{
  "vocab_size": 14,
  "encoder_depths": [9],
  "encoder_kernel_size": 3,
  "encoder_stem": "single",
  "decoder_width": 256,
  "decoder_activation": "gelu",
  "decoder_bias": "all",
  "momentum": 0.95,
  "nesterov": false,
  "epochs": 106.2
}
Rows from block 4 of the audio encoder, named by matrix and row number. Rows with one number belong to one channel. Each number is 128 + 32 x the weight over its row's rms, rounded and kept within 0 to 255. All counts start at 0. After the name is the row's rms in percent of the matrix's.
# filt: filter width-3 conv, dilation 16 (encoder.blocks.4.filt.weight, 192x192x3), inputs 96-127, a 3 kernel for each
# gate: gate width-3 conv, dilation 16 (encoder.blocks.4.gate.weight, 192x192x3), inputs 96-127, a 3 kernel for each
filt.64 095 [116 149 117  92 139 128  70 159 111  81  99 171 155  95  83 118 104 134 131 151 119 125 115 118 109  95 102 107 128 113 168 124 118 164 241 112 132  41 100 144 130  74 130 102 135 150 135 133 122 108 123 151 116 158 126 160  89 150  81 196 167 148  93 112 105 172 126 141 113 146  95 157 132 141 223 151 135 176  98 144 158 155 110 109 128 153 122 124 139  77 120  87 125 113 183 127]
gate.64 100 [149  28 172 139  76  65 122 111 161 106 102 106 113 102  94  66 164  85 139 131 106 141 160  43 112 151 139 100 132 134 140 167 147 151  89 111 109 152 135 123 114 137  76 119 107  90 106 157 143 165 149 139 149 130 150  80 116 116 138  54 109 163  73 142 124 117 129 139 120 144  89 124 105 218 201  90 114  94 105 147 122  77  92 140 124 169  73 109 114  78 126 153 177  71 166 156]
filt.65 102 [ 95 205 198 159  78  82 187 112 113 181 181 158  75  78 101 109 133  82 125 188 109 138  86 113 136 134 132 110 136 133 117 108 132 138 200  66 150  93 155 140 171  98 174 105 122 117 110  89 154 119 117 126  98 144 151 153 117 102 153 111 124 145 154  98 103 110 133 140 113 128 119 184 117 123 105 163 139 162 142 130 110 142  92 108  94 135 133 199 208 182 144  76  89 131 111 132]
gate.65 102 [156 159 137 154 139 101 184 131 195 139 101 173 126 120 162 102 132 132 171 112 139 140  89 144 108 127 183 103  98 220 167 189 112 161 111  99 128  96  51 112 105 136 137 164 110 111  94  80 129  95 163 142  91 130 123 126  99 166 157 114 101  84 114 105 121 112 158 148  98 133 124 100 148 101 139  72 144 129 148 127 135 106  99 116 116  58  86 139  56 161 133 133 159 147  86 184]
filt.66 098 [ 75 111 121 101 111  96 165  32 109  92 140 126 108  99 119 134 171 102 160  95 142 117 146  97 150  99  66  87 105 129 131 129 167 140  95  93 135 167 138 115 139 198  87 113 119  97 133 130 131  55 146 103 124 155 110 128 125 125 168 196 114 104 164 117 158 107 127 202 101 115 160 113  87 166 121  92  81 144 147 165 164 130 119 105 137 186 206 129 126 109 144 109 149  85 171 116]
gate.66 096 [ 75 193 108 142 151 102 122 104  87 117 158 103 124 104  87 138 124  14 165 121 106 139 165 165  98 116 131 134  81 127 126 136  88 158 157 136 175 134 159 127 102 144 157 154 164 105 174 141 114 142  85 153  62 134 164 232  88 172 169  86  89 154 146 103 118  96 110 179 116 127  48 120 176 169 107 125 128  76 162 153 174 144  92 119 152  44 120 127  70 129 112 141 101  66 100 114]
filt.67 097 [123  89  97 106 130 160  75 121 155 111 174 107  74 225 160  97 133 162 130 136 109 124 178 134 160  69 130 166 178 106 158 119  60 104 147  50 110 138 114 143 142 103  71 152  97 128 153 133 133 128 113 136 121 144 123  63  77 148  98 146 170  97 139 151 137 177 107  91  88 151  78 112 137  81 113 142 168 107 175 168  50  93 202 140 116 181 152 193 149 126 138 159 158 146 176 121]
gate.67 098 [135 115 141 143 123 153 121 149 151 136 141 137 152 143  78 149 137 124 168 166 149  96 152  86 136 169 171 156 179 116 164 205 124 162 156 160 139 130  92 162 149 160 117 157 132 113  70  76 115  69 147 146 179 132 129 128 111 153 152  71 142 116 126 105 147 102 175  90 102  92  65 121 180 118 175 176 109 160 157 170 135  83 125 184 132 100  74 176 120  68 108 163 102 111 149 113]
filt.68 100 [146  77 135 183 106  81 111 136 146 151  78 104 137 117 148  99 100  73 155  87 154 130 186 126 102 139 146 126 181 122  63 142 149 137 189 123 138 122  92 137 101  91 156 154 121 125 145  99 106  83 157 109 173 126 116 139 120  99 134 123 130 190  83 174 111 152 135 125 164 124 161 159 104 108  84 105  38 139 159  93 120 144 164 142  97  96  67 109 132  88 107 207  81 171 102  78]
gate.68 102 [201 195 182 125 128 110 126 126  66 111 100 155 128 121 160 130 163 143 159 110 130 205 149 108 128 174 134 157  64 138  92 164 125 143 173 115 175 201 112 129 190 153 212 146 131 141  95 132 110 117 102 116 152 138 124 136 114  84 137  92  78  82 122 144 156  99 121 108  88 150  82 127 130 105 147 152 135  95 104 114 123 116 120  91 159 192 143  84 164 127  88  97 164 122 157 143]
filt.69 099 [110  94 124 117 125 177 179 209 134 141 144 123 144 124 162 105  94  94 142 135 154 124 133 125 108 101 173  90 135  99 138 120 155  63  89 191  86  92 103  90  98 126  74 167 151  93 106 164  95 105 100 100 127 104 145 175 118 135 103 134  78  72  96 185 123 130 136 145 179 165 140 135 141 143 109 131 171 158 152  99 118 115 123  76 101 115 122 122 127 115 104 227 202 132 112 132]
gate.69 095 [172 165 157 151 181 136 144 118  36 113  88 124 181 152 188  99  95 107 158 139 187  97 155 163  76  62 115 143 122 106 161 128 141 156 150 102 103  93 123 129 162 167 163 150  89 158 160 130  95  40 123 127 132 112 117 133 129 119 162 139  85 100 102 127  87 126 139 143 134 153 142 148 115 143 117 127  84 153 191 129 148 132  86  67 102 149 182 146 110 129 126  77 126  95  81 131]
filt.70 099 [110 191  48 164  53 188  88 131 188 114 142 157 112 102 126 113 170 106  95 101 150 106 113 123 128 103 194  92 132 145  91 158 143 137 113 112 108 150 168 123 176 149 148 145 146 189 162 117 105 126 131 111 142 123 151 126 166 113  88  65 133 116 109 155 201 118 115 136 173 131  96 145 111 104 144 128 141 122 124  87  59  83 173 127 132 108 166 138 170 184  74 126 143 100 135  99]
gate.70 101 [142  79 195 146 104 149 130  80 107 151 211 122 137 106 103 147 213  89  90 144 158 157 129 152 156 169 130 104 102  97  70 113 163 127 145 129  97 144 177 153 109 167 174 102 137 140 125 127  80 223 134  97 127 168 132 113 118 136 173 167  76 106 105 147 116 124 168  58 142 124 160 134 113 110 104 106 167 168 117 168 145 164 195  96  69 104  86 105  65 112 107 142 185  78  95  85]
filt.71 095 [117 125 142 151 127 144 121 110 112 181 113 162  82  97 180 106 134 151 101 115  96 139 136 120 150 155 114 129 111 100 178 167 172 149 141 120 135 106  74  94 109 120 133 120 103 150 170  71 112 105 167 163 178  84  95 122  95 147 146 126 117 133  90 149 146 141 109 180 146 157 132 136 130  95 133 118 135 132 172 114 128 160 142 123 181 121  75 121  74  88 127 108  95 176 138  84]
gate.71 101 [160 150  87 140 101  85 123  47 146 137  79  89 128 145 162  85 140 149 174 138 175 131 177 138 115 164 145 145  97 148 166 164 104 133  86 110 150  87 141 153 145 127 164 131 153 142 144 129 138 121 128 153 107  97 138 118 139 190 156 137 138 135 131 152  92 159 185 135  70 198  88 146 142 130 179 120 142 149 105 158  81  95  80  90  90 178 110 171 123  90 120 120 111 108  92 114]
filt.72 103 [ 83  92  89 110 121 117 207 150  59 127 103 136 157 148 153 181 138 176  82  81 120 154 128 157 133  68 139 159 167  87 140 158  90 141  57 108  83 135  92 169 108  90 126 196 108 171 117 112 154  85 176 122  80 152  48 107  79  79 148 170 120 159 146 145 135 129 126 123  93 141 122  88  79 101 135 136 142 180 171 159  99 101 121 131  98 113 168 137 126 123 113 141 151 140 181 147]
gate.72 099 [ 83 143 165 104 153 131 156 107 105 114 114  88 171  93 122 109  90 104 100 147 174 148  98 107 105  87 144 163 164  99 167  94 141 132 100 100 100 114 125  91 146 135 136 165 145 127 120 139 122  95 130 111 163 125 202 111 131 191 124 174 150 107 120 107 136 155 143 153 182 128  84 119 117 151 143 198 133 152 123 163 170 118 120 134 126 177 120 141 175 179 112  87 113 129 148 114]
filt.73 097 [186 120 147 133 123 133  82 185 139 152 166 140  67 118 112 171 184 133  96 111 158 103 137 114 116  98 147 116 113 177  87 168 141  96  61 133 153 177 145 179 157 154  77  87 144 155 153 134 154 108 119 144 154 109 116 128 149 124 139 164 193  71 137 172 167 112  92  89  75  90 147 144  96  44 134 154 120 105  93  73 116 135  79  91 153  96 107 109 128  72 138  86 112 127 103 114]
gate.73 096 [152 137 157 180 149 125 131  64  74  98 163  93 105  50 113 154 124 142 126 154 130  81 134 104 112  88  95 124 106 141 128  95 114 181 146 148  71 210  57 162  46 140 163 179 147 113 122 146 127 170  94  99 114 119 114 132 129 121 136 189  73 152 121 128 150 114  81 111 133 138 103 121 134 122 133 170 137 185 141 181 167 107 124  93 106 146 106 119 138 143 138 131 168 128  93 110]
filt.74 101 [127 132 152 153  98 138 125 178 122 126 125 112  90 129 112 144 119 118 143 110 172 117 107 125 130 143 140 132 138 156 117 119 118 195 147 167 112 172 138 177 148 173 110 126  98  97  86 164 129 133 128 109 169 143 124 166  98 116 151 132 163 142 144 121  64 122 162 106  76 134  94 123  80 153 130 114 146 139 106 172 160 139 121 118 213 160 116 222 173 120 120 133 125 123  94  76]
gate.74 103 [124 217 145  85  95 185 113  95 135 133 136 137  64  91 156 160 127 111 123 130 129 152 147 185 129 166 109  69  82 147 143 136 121  88 212  88 124 145 154 132  93 106 150 103 131 100 112  62 162  90  76 107 132 130 105  87 164 121 122 150  82  62 150 123  79 103  77 123 178 140 113 136  94 111 146  95 137 147 120 145  75  78 160 108 113 142 124 122 115 123 171 108 111 135 159  87]
filt.75 099 [108 136  95 121 174  92  50  98 194 106 168 166 111 122 103 108 159 120 105 138 132 101 129 129 180 184 105 167 122 120 200  86  94 115 126 147  87 128 136 133 144 138 117  66 125 115 110 172 153 101 134  88 166 168 166 191 104  88 113 135 122 126 173  75  40 123 126 162 128 136  94 125 107 141 174 136 146 123  94 154 105  73 219 190 104 127 103 134 123  89  73 157 115  64 142 139]
gate.75 101 [101 153 147 123 137 125 139 159  35 128 160 120 138  67 152  82  91 115 131 146 149 140 177 138  95 160 115 140 177 140 113 126 136  92 207 170  76  92 144 156 111 108 150  82 118 120 136 148 153 162  55 120 146 153  93 181 164 151 164 110 146 108  90  83  91  79 117  60 142 177  97 152 162 143 152 128 168 115 127  93 132 107  89 168 159 139 117 128 210 144 153 117 152  88 160 111]
filt.76 102 [134 173 169 114 153 133 128 148 137 123 170 115 105 155 162 126 135 110 111 173 155  86  99 100  97 154 151 134 161 131  62 108 128 160  95 140 161 111  63 144  54 147 131 174 134 147  81  92 175 161 111 165 108 111 140 147 121 143 145 210 146 108 132  88  93 106  95 124 150  90 135  95 123 172 179  78 105  87  97 105  87 159 101  33  95  74 137  67 143 148 132 156 120 168 191 170]
gate.76 099 [143 145 117 140 143 132 155  91  89 128 120 116 151 113 171 138 177 147  76 111 132 184 105 139  95 121 146 148 163 139 139 177 154 121 126 146 181  75 135  98 122  66 181  99  83 121 132 111 141 121  77 135 145 150 153  99  71 123  80 168 124 130 117 157  97 135 121 177 169 146 129  70 124 172 183  95 168 116  71 131 189 145 195 150 152 105 127 139 134 126 149 132 146 140 151 144]
filt.77 098 [101 160 151 145 118 130 112 141 111 144 165 159 116 147 113 175  48 147  90 113 177 115 157 143 127 129 144  78 130 114 170 158 127 156 131 162 174 124 125 117  42 123 160  65 143 162 125 120 174 103  86 144 171  73 116 117 107  94 127 115 122 108 129 145 157  59 137 122 192 142 134 128 103 133 168 201 158 130 101 166 177 224 153  64 138 111 109 118 141 120 159  79 121 125 151 101]
gate.77 105 [111 143 158 107 108 139 125 140  86 118  92 106 132 178 126 122 108 117 152 110 144 121  98 120 127 166 123 110 196 164 160 163 165 122 142 185 128 102 124 127  98 159 136 131 159 174 166 141 103  83 132 127 198 121 154 141 123 170 186 112 115 188  99 134 176  90  82 121 140 117 189 109 133 124 118 119 149 107 141 144 160 112  81  75 131 162 147 106 100 143 171 153 159 159 156 133]
filt.78 103 [ 99 127 134  95 109  96 141 101  72 112 187 133 138 107 112 134 149 121 153 137 144  71 100 177 148 161 139 119 101  89 129  95 130 188  94 187 103 165 114 144  60 165 155  92  88 101 132 154 108 169 112 132 177 125 173 188 142  88 157 159 149  70 127 136  83 110 146  50  73 137  94 101 163 164 116 110 121 131 142 139 118 138 201  77 116 181 106  94 100 132 172 140 115  87 178 119]
gate.78 100 [ 98 203 195 102 138 135 135 171 154  81 128 131  65 111 116  81 157  82 152 125 108  85 121 136 147 156 159 202 217 130  63 123 142 122  88 163 105 125  92  93 126 126 106 136  96  98 127 114  93  84 101 115 159 149 136  93 112 105 203 138 153 141 138 142 163 122 121 121 137 147 146 194 114 111 140 121 158 132 143  97 122 134 105  92 134 131 126 117 130 101 138 158 154 109 119 189]
filt.79 100 [174 171 120 124 159 137 107 113 107 173 126 142 109 160  99 149 131 127 199 156 123 160 114 146 141  90 161 157 133  97 111 153  72 179 165 162 167 131 108 110 139 139  92 167 124 143 135 183 124 157 181 151 162 105 132 115 121 143 114 106 166  49 154 165 124 172  93 118  85 113 100 120 117 123 113 161  92 137 118 115 134 175 104 167 186  84 156 162 162 144 110 117 115 162 152 163]
gate.79 107 [167 100 133 110 103 150 121 161 130  79 127  77 109 119 108 135  96  91 163 159 171 101 149 144 176 109 168 127 162 134 143 142 100 105  88  58 109  46  93 134 141 106 146 142 135 137 172 106 135  80 127 141 112 124  91 128 188 161 100 186 127 143 159 180 132 102 139 155 119 126 103 100 116 124 143 162 171  96 167 111  69 131  80 128 126  74  69 162 165 167 105 112 135 129 111 116]
filt.80 101 [143 147 120 117 141 127 121 137 162  55  51  51  88 161  91 124 108 100 112 150 162 139 163  98 161 174 151  97 174 126 106 195 212 176 110 135 155 168 135 140  66 138 173 104  77  93 119 159  88 156  96 115  81 146  97 127 112  93 114 154 119 127  93  93 164 120 132 128 140  84 167 136 151 139 123 115 136 101 170 118 158  89 171 120  66 156 139 121 119 108 127 146 121 145 129 100]
gate.80 103 [107 123 132 131 192 130 100 112 124 133 180 143  80  95 183 137 105 179 189 135 148  97 150 200 115 191 131 161 159 144  93 159 174  92 127 110  74 168  89 163 114 110 132  64  74 113 163 118 110 157  97 131 151 121  89 125 125  93 158 152 126 147  80 109 127  96 119 129 140  77 110 117 143 145 149 160 157 117 135 158 140  92  89  31 144  85 124 142 123 123 145 139 111 128 182 124]
filt.81 100 [132 128 186 119  36 108 128  91 183 156 194 131 149  57  85 133  46 105 131 124 134 138 137 123 164 127  91 141  98 128 158 147 160  98  77 119 122 118 120 127 124 103 230 117 122 132  60 106 115 187 132 128 163 159 103 110  89  87 119 106 149  91 126 127  79 111 106 144 154 164 187 170 124  51 140 146 104  75 141 127  96 123 144 131 118  74 128 134 147 107 154  43 143 138  94  52]
gate.81 101 [137 187  72  83 227 137 122 165 104 126 164 135 131 100  96 136  69 108 149 131  93 158 138 186 135 138 165 116 193 129 107 140 132 104  95 154  77 177 104 113  67 100 136 153  91 102 104 150  91 123 119 165 143 164 126 112 159 142  68 142  89 143 117 135  76  93 157 145 107 148  89 152  89 194 169 141 161 122 130 107 158 112 146 136 160 155 104 162 139 104 113  94  84 111 149  65]
filt.82 102 [142 150 143  98 201  84 123 122 171 135 140 152 117 122 137 106 180  93 154 101 151 129 133 112 143 160  88 135 136 137 165 198 140  46 165 112 120 103  76 121 143 112  80 174 106 110 151 143 141 116 116 161 112 155 111 131 155 150 110 160 136 136  80 133 194 104 134  98  69 123 111 141  85 102  86  81 169 142  83 135 134 121 103 113  89 144  99 154 147 161 101  61 151  82 112 125]
gate.82 100 [119 121 134 110 155 135 118 155 137  84 109 170 118  98 116 120  85 138 120 131 150 156  73  90 137 113 117 126 138 142 101 155 128  89  72 120 112 122 109 155 123 148  37 128 178 100  95  92  86 154  86 128 151 131 116 116  96 167 204 175 104  76 165 141 107 131 124  95 118  92 135 136 111 221 139 164 148 106 125 130 180 129 127  40 118  63  64 131 123 121 118 127  98 131 139 102]
filt.83 096 [190 117 195  93 103  82 114 148 123 133 141 122 155 123  75 127 145 107 120 177 145 111  88 121 129 128 118 120 154 151 173  97 125 101 212 136 114  53 149 129 102 124 134 134 129 105 166 147 120 142  83 103  84 170 106 202 154  93 133 136 109 145 158 130 133 180  91 109 145 160 138 100 113 140 138 138  99 122  90 119 122 110 138  86 154 118 106  86 111 145 169 163 128 138 100 166]
gate.83 098 [126 143 140 145 131  81 158  67 101 144 152  99 159 126 155  65  97 137 124 119 121 123  78 141 103 130  36 154 157 164 126 172 140  87 110 146  92 145  87 131 102 113  95 101 167 156 144 110 112 115 105  99  66 184 133 129 119 113  94 121 116  97 116 119  80 157 148  90 140 160  94 135 131 131 112 135 130 108  84  98 135 110 125  82 103 129  90 103 185 159 117  90 120  96 149 140]
filt.84 104 [124 218 190 150 155 149 124  99 181 108 138 158 142 119 111 121 152 145  94 111 155 119 121 190 140 111 109 157 119 100 116 138  80 157 154 113 109 159 137  89 142 134 147 163 176 143 130 135 112 129  84 134 118 126 116 169 124 150  90 132 127 113 105 131 129 148  98 120 129 129 191 102 156 212 148  78 151 128 114  94 106  98 156 164 118 165 145 164 135 181 173 163 154 133 112 158]
gate.84 106 [147 120 136  78 197 129  65 141  88 108 148 159 134 107 117 140 149 143  97 195 173 155 122 119 133 158 111 109 127  94 135 133 144 222 130 122 164 132 117 142 129 172 126 115 143 134  70 106  87 141  74 172 122 142 114 111 100 111 155 116 118 130 127 159  88 113 146 116 121 119 122 122 142 153 151  98 173 166 136 123  60  96 165 153 139 198 127 101 111 122 152  93  94 141 156 126]
filt.85 101 [105  94  83 142 165 136 154 119  95 118  57 134 153 146 111 132 103 112  84 157  96 145  90 132 121 145 150 119 149  89  89 123 121  65  99 126 103 109 154 109 164 141 118 192 163 139 186 176 104 144 129  60 126 105 196 131 142 112 140 119 102  94  92 165 155 105  95  81 118 138 150 123 111 147 111 162 116 143 133 147 161  90  95 101 101 119 115 124  70 128 121  58 135 111  96 186]
gate.85 099 [142 147 217 109 159 207 177  26 144 119 155 132 125  80 126 124 161 145 139 114 115  76 124  91 146 160 130 140 143 122 150 180 103 177 138 126 190 142 111 145 124 154 141 143 152 163 148 109  98 102  80 171  81 123  87 114  68 151 114  76 143 148 159 166 112 168 117 128  79 116 130 150  97 157 119 136 148  87  87 123 148  70  89  91 116 142 147  94 170 153 119  68  61 117 194 100]
filt.86 103 [ 86 151 136 132  85 103 174 111  91 121 114 102 219  91 132 169 121 128 117 174 130 123  78 125  99 126 123 201 119 134  95 110 154 103 110 172 109 153 163 170 121 177 107  98 140 115 156 145 136 149  91  98 122 157 151 153 155 126 174 146 136  91 111 172 156 130  76 106 136  67 171 149  45 148 135  95 103 109  58 173 117 134 140 187 134 119 154 153 109 131  93 147 116 145  90 165]
gate.86 103 [166 172 107 117 130 179 126 132 162 153 154 138 178 104 158 127 136 168 162 149 155  19 129 109  91 150 126 178 166 180 125  76 108 138 151 123  90  85 150 162 147 148  93  92 122 106 165 132 149 133 170 139 106  90 139 116 110  76 102 203 133 126 133  72 131 163 131 142  89 134 114 116 175  74 127 120 173 119 141 151 127 139 125 112 160 115 142  74 148 128 171 124 112 164 176 152]
filt.87 102 [154  90 128  75 133 156  90 149 127 106 148 123 195  98 177 123  47 124 139 113 160 157 140  96 145 160 175 108 170 147 116  89 165 146  98 102 128 176 133 121  85  90  89  66 101 137 169  79 146 103 125 123 145 113 135 154 120 129 104 113 118 182  88 131  87  95 146 151  99 144 138  97 124 183 155 118 100 125 153 142  90 128 170 113 120 154 138 128 122 111 105 105 133  81 110 112]
gate.87 100 [120 142 143 165 117 135 141 113 144 138 152 124 181 120 150  94 156 127 164 167 109 121 108 142 143 119 104 169  58  94 137 126 136  83 176  49 123 145 123 145 151 129  91 161 162 102 162 122  95 172 129 124 105 109 121 122 153  84 168 164  98 154  83  99 148 150 108  80 163 194 122 114  99  93 170 145 158 143 111 156 121 145 160 128  93 158 154  93 135 148 165 115  81  88 126 107]
filt.88 098 [111 147 165 112  78 117 192 106  76 103 134 116  80 187  93 167 197 168 144  96 114 117 174 153 106 133 116 180 144  71 143 176 108  75  98 183 160 127 163  97 172 174 120 145  75 137  77 107 120 161 139 127  74 113  86 140 176 102 126 125 120  61 149 127 177 142 137 113 142 153 155 179 101 139 160 163 147 119 158  48 145 118 151 124 139  93 157  88 174 151 102 151 129  75  97 136]
gate.88 103 [148 141 132 134 115 127  98 131 161 141 205 116 136  73 156 104  56  82 168 118 112 108  50 124 112 151 113 134  86 142 160  69 141 130  74 110 159  72 171 136 178  98  91 144 216  99 188 132 130  93  64 142 144 143 101 168 112 149 129 179 148 176 182 107 160  92 145 142 126 130  98 104 117  88 105 160 146 120 121 124 124  87 147 148 148 107 130 134 144 165 135 152 113 107 132 109]
filt.89 102 [149 136 158 145 144 151 129 255 141 121 111 175 106  89 108 155 151 155 172 119 112 100 122 130  92 114 171 108 130 148  96 139  65 120 135 100  59 120 107 167  82  95 123 111 113 122 182 142 131 136 121 100 225 171 109 139 177 115 112 101  84 159 101 151 129 130  73 111 163 150 119 174  66 149  71 105 137 173 111  90 146 159 115  51 115 126 106 101 156 176 149 156 114 101 144  73]
gate.89 101 [ 90 123 199 135 144 143 150  76 121  85 149 130 124  71 131 113 163  97 141 139 144 154 131 131 127  92 146 152  82 182 209  91 132 144 116 175 115 110  81 131  89 132 150 151 162 103 191  67 137  95 122  74 132 138 130 133 119 152 155 153  64 116 110 143 177 126  83 102 152 147 203  58 155 119 171 119 177 116  94 171 109 132  95 120 112 169 101 136 138  95 114 106 147 180 174 119]
filt.90 093 [127 134 139 121 107 134 129  87 129 126 109 135  85 135 136 113 149 160  83  97 151 152 120  79 141 136 138 139 119 141 123 166 121 145 169 165  97 142  65 134 159 132 162 103 124 143 159 107 196 156 138 117 110 121 134 186 149 133  58  79 109 142 138  79 112  94  84 124 153  76 123 120 127 119 112 115 132  79 106 111  77 166 120  90  77 164 136 167 163 163 172 138 132 144 120  87]
gate.90 098 [122 156 189 183 121 149 120 116 106 126 117 101 118 157 201 118 110 145 161 138 159 137 123 147  85 136 140  91 158 121 131 116 158  77  86 143 109 109 141 126 138 136 166 114 100 145 137 150 121 117 137 144 151 176 186 129 125 172 129 110  57  53 107 113 130 120 109 150 127 127 111 170 135 120  57 168 123  88 145 137 139 132 146 107 123  96 143 135 113 138 193 163 111 161 196 110]
filt.91 101 [126 128 136 170 134 152 142 174 157  94 145 128 160  80 177 128 115  76 155 142 129 193 137  56  94 126 132 158  89 138 142 150 117 146 151 127 154 134 130 124 133 126 128 145 118 150 134 170 116 158 165 202 151 146 107 113 120 142 108 189 131  89 101 169 118 167 130 101 108 110 134 130 170  82 113 130 173 129 155 149 165 147 150  84 128 110  95 129  98  97 128  92 133 114  84 127]
gate.91 103 [139 154  85 173 119 103 130  85 184 121 151 202 127 214  59  75 121  85 165 105 102 120 164 132 136 155 108  65 162 140  58 150 173 158 154 134  98 149 158 147  98 111 129  94 198  79 139 150 138  78 120  85  73  95 144 112  67 130 166 126 107 116 126 108  97 160 140 132 148 138  62 124 127 189 140  93 186  97  98 184 186 117  45 129  98 217 117 100 163 125 118 121 127  95 106 170]
filt.92 101 [145 175 136 163 129 112 108 164 127 155  77 131 102  33 139 109  90 127 159 177 109 130 119  75 102 107 101 149 104 117 138 133 149 113 125 123 162 120 120  93 146  76 155 107  89  87 106  97  51 183 178 127 155  90 117 118 129 105  62  69  91 147 112 146  78  65 116 155 131  94 179 177 116 147 188 153 160 165 170 127 158 145 162 131 147 134 129 113  82  99  92 129  85 169 103 152]
gate.92 103 [118  84  71 137 163 160 103 107  75 125 122 137 116 139 119 152  84 127 134  58  65 128 122 165  76 119 170 114 105 158 143 144 158 127  93 132 110 104 145 118  63 132 144 161 183 139 173 115 129 114 129 113 102 121 117  71 140 175 127 230 134 153 171 123 125 121 142 131 163 111 112  75 142 147 148 173  79 177 142 159  89  83 166 139 125 121 173 193 148 178 144 116 128 112 148 177]
filt.93 102 [113 105 158 115 118 126 100 108 134 131 130 171 142 180 155 127  79 161 105 110  91 107  89 121 140 126 117  96 134  93 151 154 176 165 154 111 152 134 131 113 132 146 151 124 116 143 129 143 142 138 147 141 101 152 134  97  32 135 113 178 120 122  84 128  57 132 147 142 142 146 130 159 124  99  95 152 140 137 131 149  99 111 123 154 107  91 134 158 154 172 115  88 106 117 200  87]
gate.93 102 [ 89 194 131  92 212 133 175 105 173 105 139 137 148  15 126 139 187 112 160 145 159 150  97 105 111 143 113 194 161 129 112  84 132 139  99  84 122  77  85 139 146 160 156 146  99 192  84 160 177 179 126 112 156 105 144 160 110 183 170 177 101  89 122 140  53 133 130 168 169 149 173 153 110 170 149 113  97 108 115 148 121 118 118 140 168 147  93 138 107  57 113 139  91 159  53  81]
filt.94 097 [165 129 194 148 125  87  96 164 137  73 161 108 148  83 131 136 108 188  82 142 121 170 149 129 138 139 135 111 156 145 122 161 137  82  89 168  78 132 179 165 139 167 108  97 113 135  93  89 131 117 164 112 169  83 128 135 142 134 162 145  64 116 129 134 101 146 135 100 144  88 123 128 102  35  85 143 158  75 144 127 111 100  97  98 191 154 123 150 164  85 105 110 134 125  94 155]
gate.94 107 [ 79  98 143  58 157 128 131  91 102 105 161 144 120  98 172  89  57 135 172 148  73  99 113  77 128 124 114 150 149 110 173 137 115 181 197 104 130 157 124 121 151 103 168 147 135  97 208 121 134  91 118 107 164  99 112 140 174 172 157 149 124 144 162  89 212 127 119 141 116 101  95 112  91 129 155 139 146 158 137 121 162 163 210 146 147 161 100 111  66 100  74 128 181 143 162 140]
filt.95 102 [129 124 149 105 118 192 192 111  98 106 168 191  94 185 150 137  79  88 126 162 179  89 146 154 150 143 143 158 127 154  25 150 152 154 114 121 112 172 159 142 171  76 138 102 130 156 130  99 130 183  49 148 170 185  71 197 183 115 158 139 118 149  43 142 135 156 138 184 144 128 170 185  91 103 169 105 137 127 135 104 113 116 117 169 115 129 155 124 104 187 130 137 184 144 193 180]
gate.95 103 [101 118 119 112 207 121 184  74  56 170  86  95 137  91  97 125 190 138 141 143 152 147 105 117 140 161 135 135  85 122  84 100 156 148  66 106 100 121 140 106  98 132 193 150 126  87  78 112 124 123 124 157 145 139 159 167 127 159 112 157  95 157  93 142 106 153  85 137 173 191 140 176 168 176 172 115  73 104 166 121 118 160 129 112 105 124  62 111  92  71 159 143 111 133 134  95]
filt.96 099 [121 175  92 160  85 110 118 183  68  97  98 104 160 110 136 121 114 153 152 102 106  99 129 126 134 137 134 133 169 103  89  91 144  99  84 153 123  85 198 126 115  67 151 108  98  97 139  99  66 122 120 141 108 150 153 139 144  97 106 126 169 117 107 133 122  75 163 130 160 152 155 146 172 125  85 121  95 172 151 170 141 151 103 148 179 137 152 113 204  29 130 118 171 136  89 139]
gate.96 102 [151 129 158 145 127 133  46  88 154 121 156 154 113 136 181 101 111  78 101 112 173 146 126 138 108 110 176 144 142 147 127 105 148 102 143 142 103  59 119 103 120  88 107 121 172 166 127 147 148  68 110 132 114 117 170 113 114 106 153 163 112 101 124 153 121 128 113 149 166 103 160  98 151 135 184  81 159 168 109 111 158 149  51 148  83 182 103 197 168 128 128 103 125 135  89 152]
filt.97 103 [165 153 142 115 171 153 138 189 114 190 172 123  89 187  70 122 102  99 120 120 166 155 120 114 134 106 136 128 112 114 111 134 138 100 135 132 117 103 150 107  67 156 115 161 141 132 174 102 130 142 159 131 141 113 103 154 128 149 197 111 150 154 130 122 126 124 160  80 151  53 142 119  83 126 170 130 115 134 103 123  91 172 118 107 108 155 157 149  91 133 147 103 107 125 137  63]
gate.97 097 [133 126 182 190 164 171 110 137 184 156 151  85 117 160  85 116 161 131 116 126 119  88 126  83 121 170 133 125 163 210  63 141 149 152 105 174 176 119 128 168 147  79 170 156 182 104 166 149 119 105 165 173 126 169 108 133  86 125 136 102 131 129 180 118 150  80 160  95 110 122 143 151  80 105 110 127  72 102 159 119 106 161  78 114 125 173 127 118 158 157 150 112 118 177 117  74]
filt.98 099 [170 172 154 131 118 180 178 195  89 175 109 145 111  97 128 112 137 144 130 160 121 151 105 144 108 164 144 145 148  87 144 198 132 133 169 202 153  84 156 107 109 143 177  46 161 144 129 106 149 146  85  95 145 117 106 121  99 148 104 129 105 125 129 100 120 141 137 128 163 198 106 106 185  77 136 100  97 137 120 184 121 218 108 132 181 115  68 150 150 165 128 111 175 118 143 191]
gate.98 099 [141 130 150 195 219 200 153 149  65  74 143 162 114 128 115 118 172  95  92 123 135 133  79  71 142 131  98 120  91 120  86 136 140 133 194  66 106  88 126 119  94 108 129 125 140 137 159 141  86 144 101 123 109  99 165 109  99 130 103 119 155 123 121  89 200  82 124 133 127 127 128 121 118 157 145 114 137 160  97 117 138  98 145 105 130 148 105 141 143  80 169 131 126 111 180 112]
filt.99 096 [ 56 161 167 115 112 193 122 132 134 122 119  98 152 140 137 148 192  88  96 100 148 124 141 106 105 142  86 137 142 105  91  98  96 104 170 117  76 143 125 142 155  89  80 137 196  58 152 134  72 149 107 134 126 143 136 103  75 138 155 115  92  66  61 139 198 112 120 137 153  40 130 135 152  91 118 127 150  98  78 186 111 133 161 176 138  55  83 169 164 142 131 143 159 163 159  80]
gate.99 092 [100 210  59  86 184 153 111  60  79  72  98 192 150 118 131 178  91 130 169  86 155 114 148 115  93 108 127 120 134 109 134 114 141 106 172 108 111 127 111 172  99 136 128 112 150 151  92 108  74 157  98 150 127 116 179 157 150 160 101 150 119 149 111 204 119 138 115 142 130 151 110 140  92 104 217  86 120 139 151 113 150 115 122  90 125 146 147  30 151 114 105 108 141  52  70 164]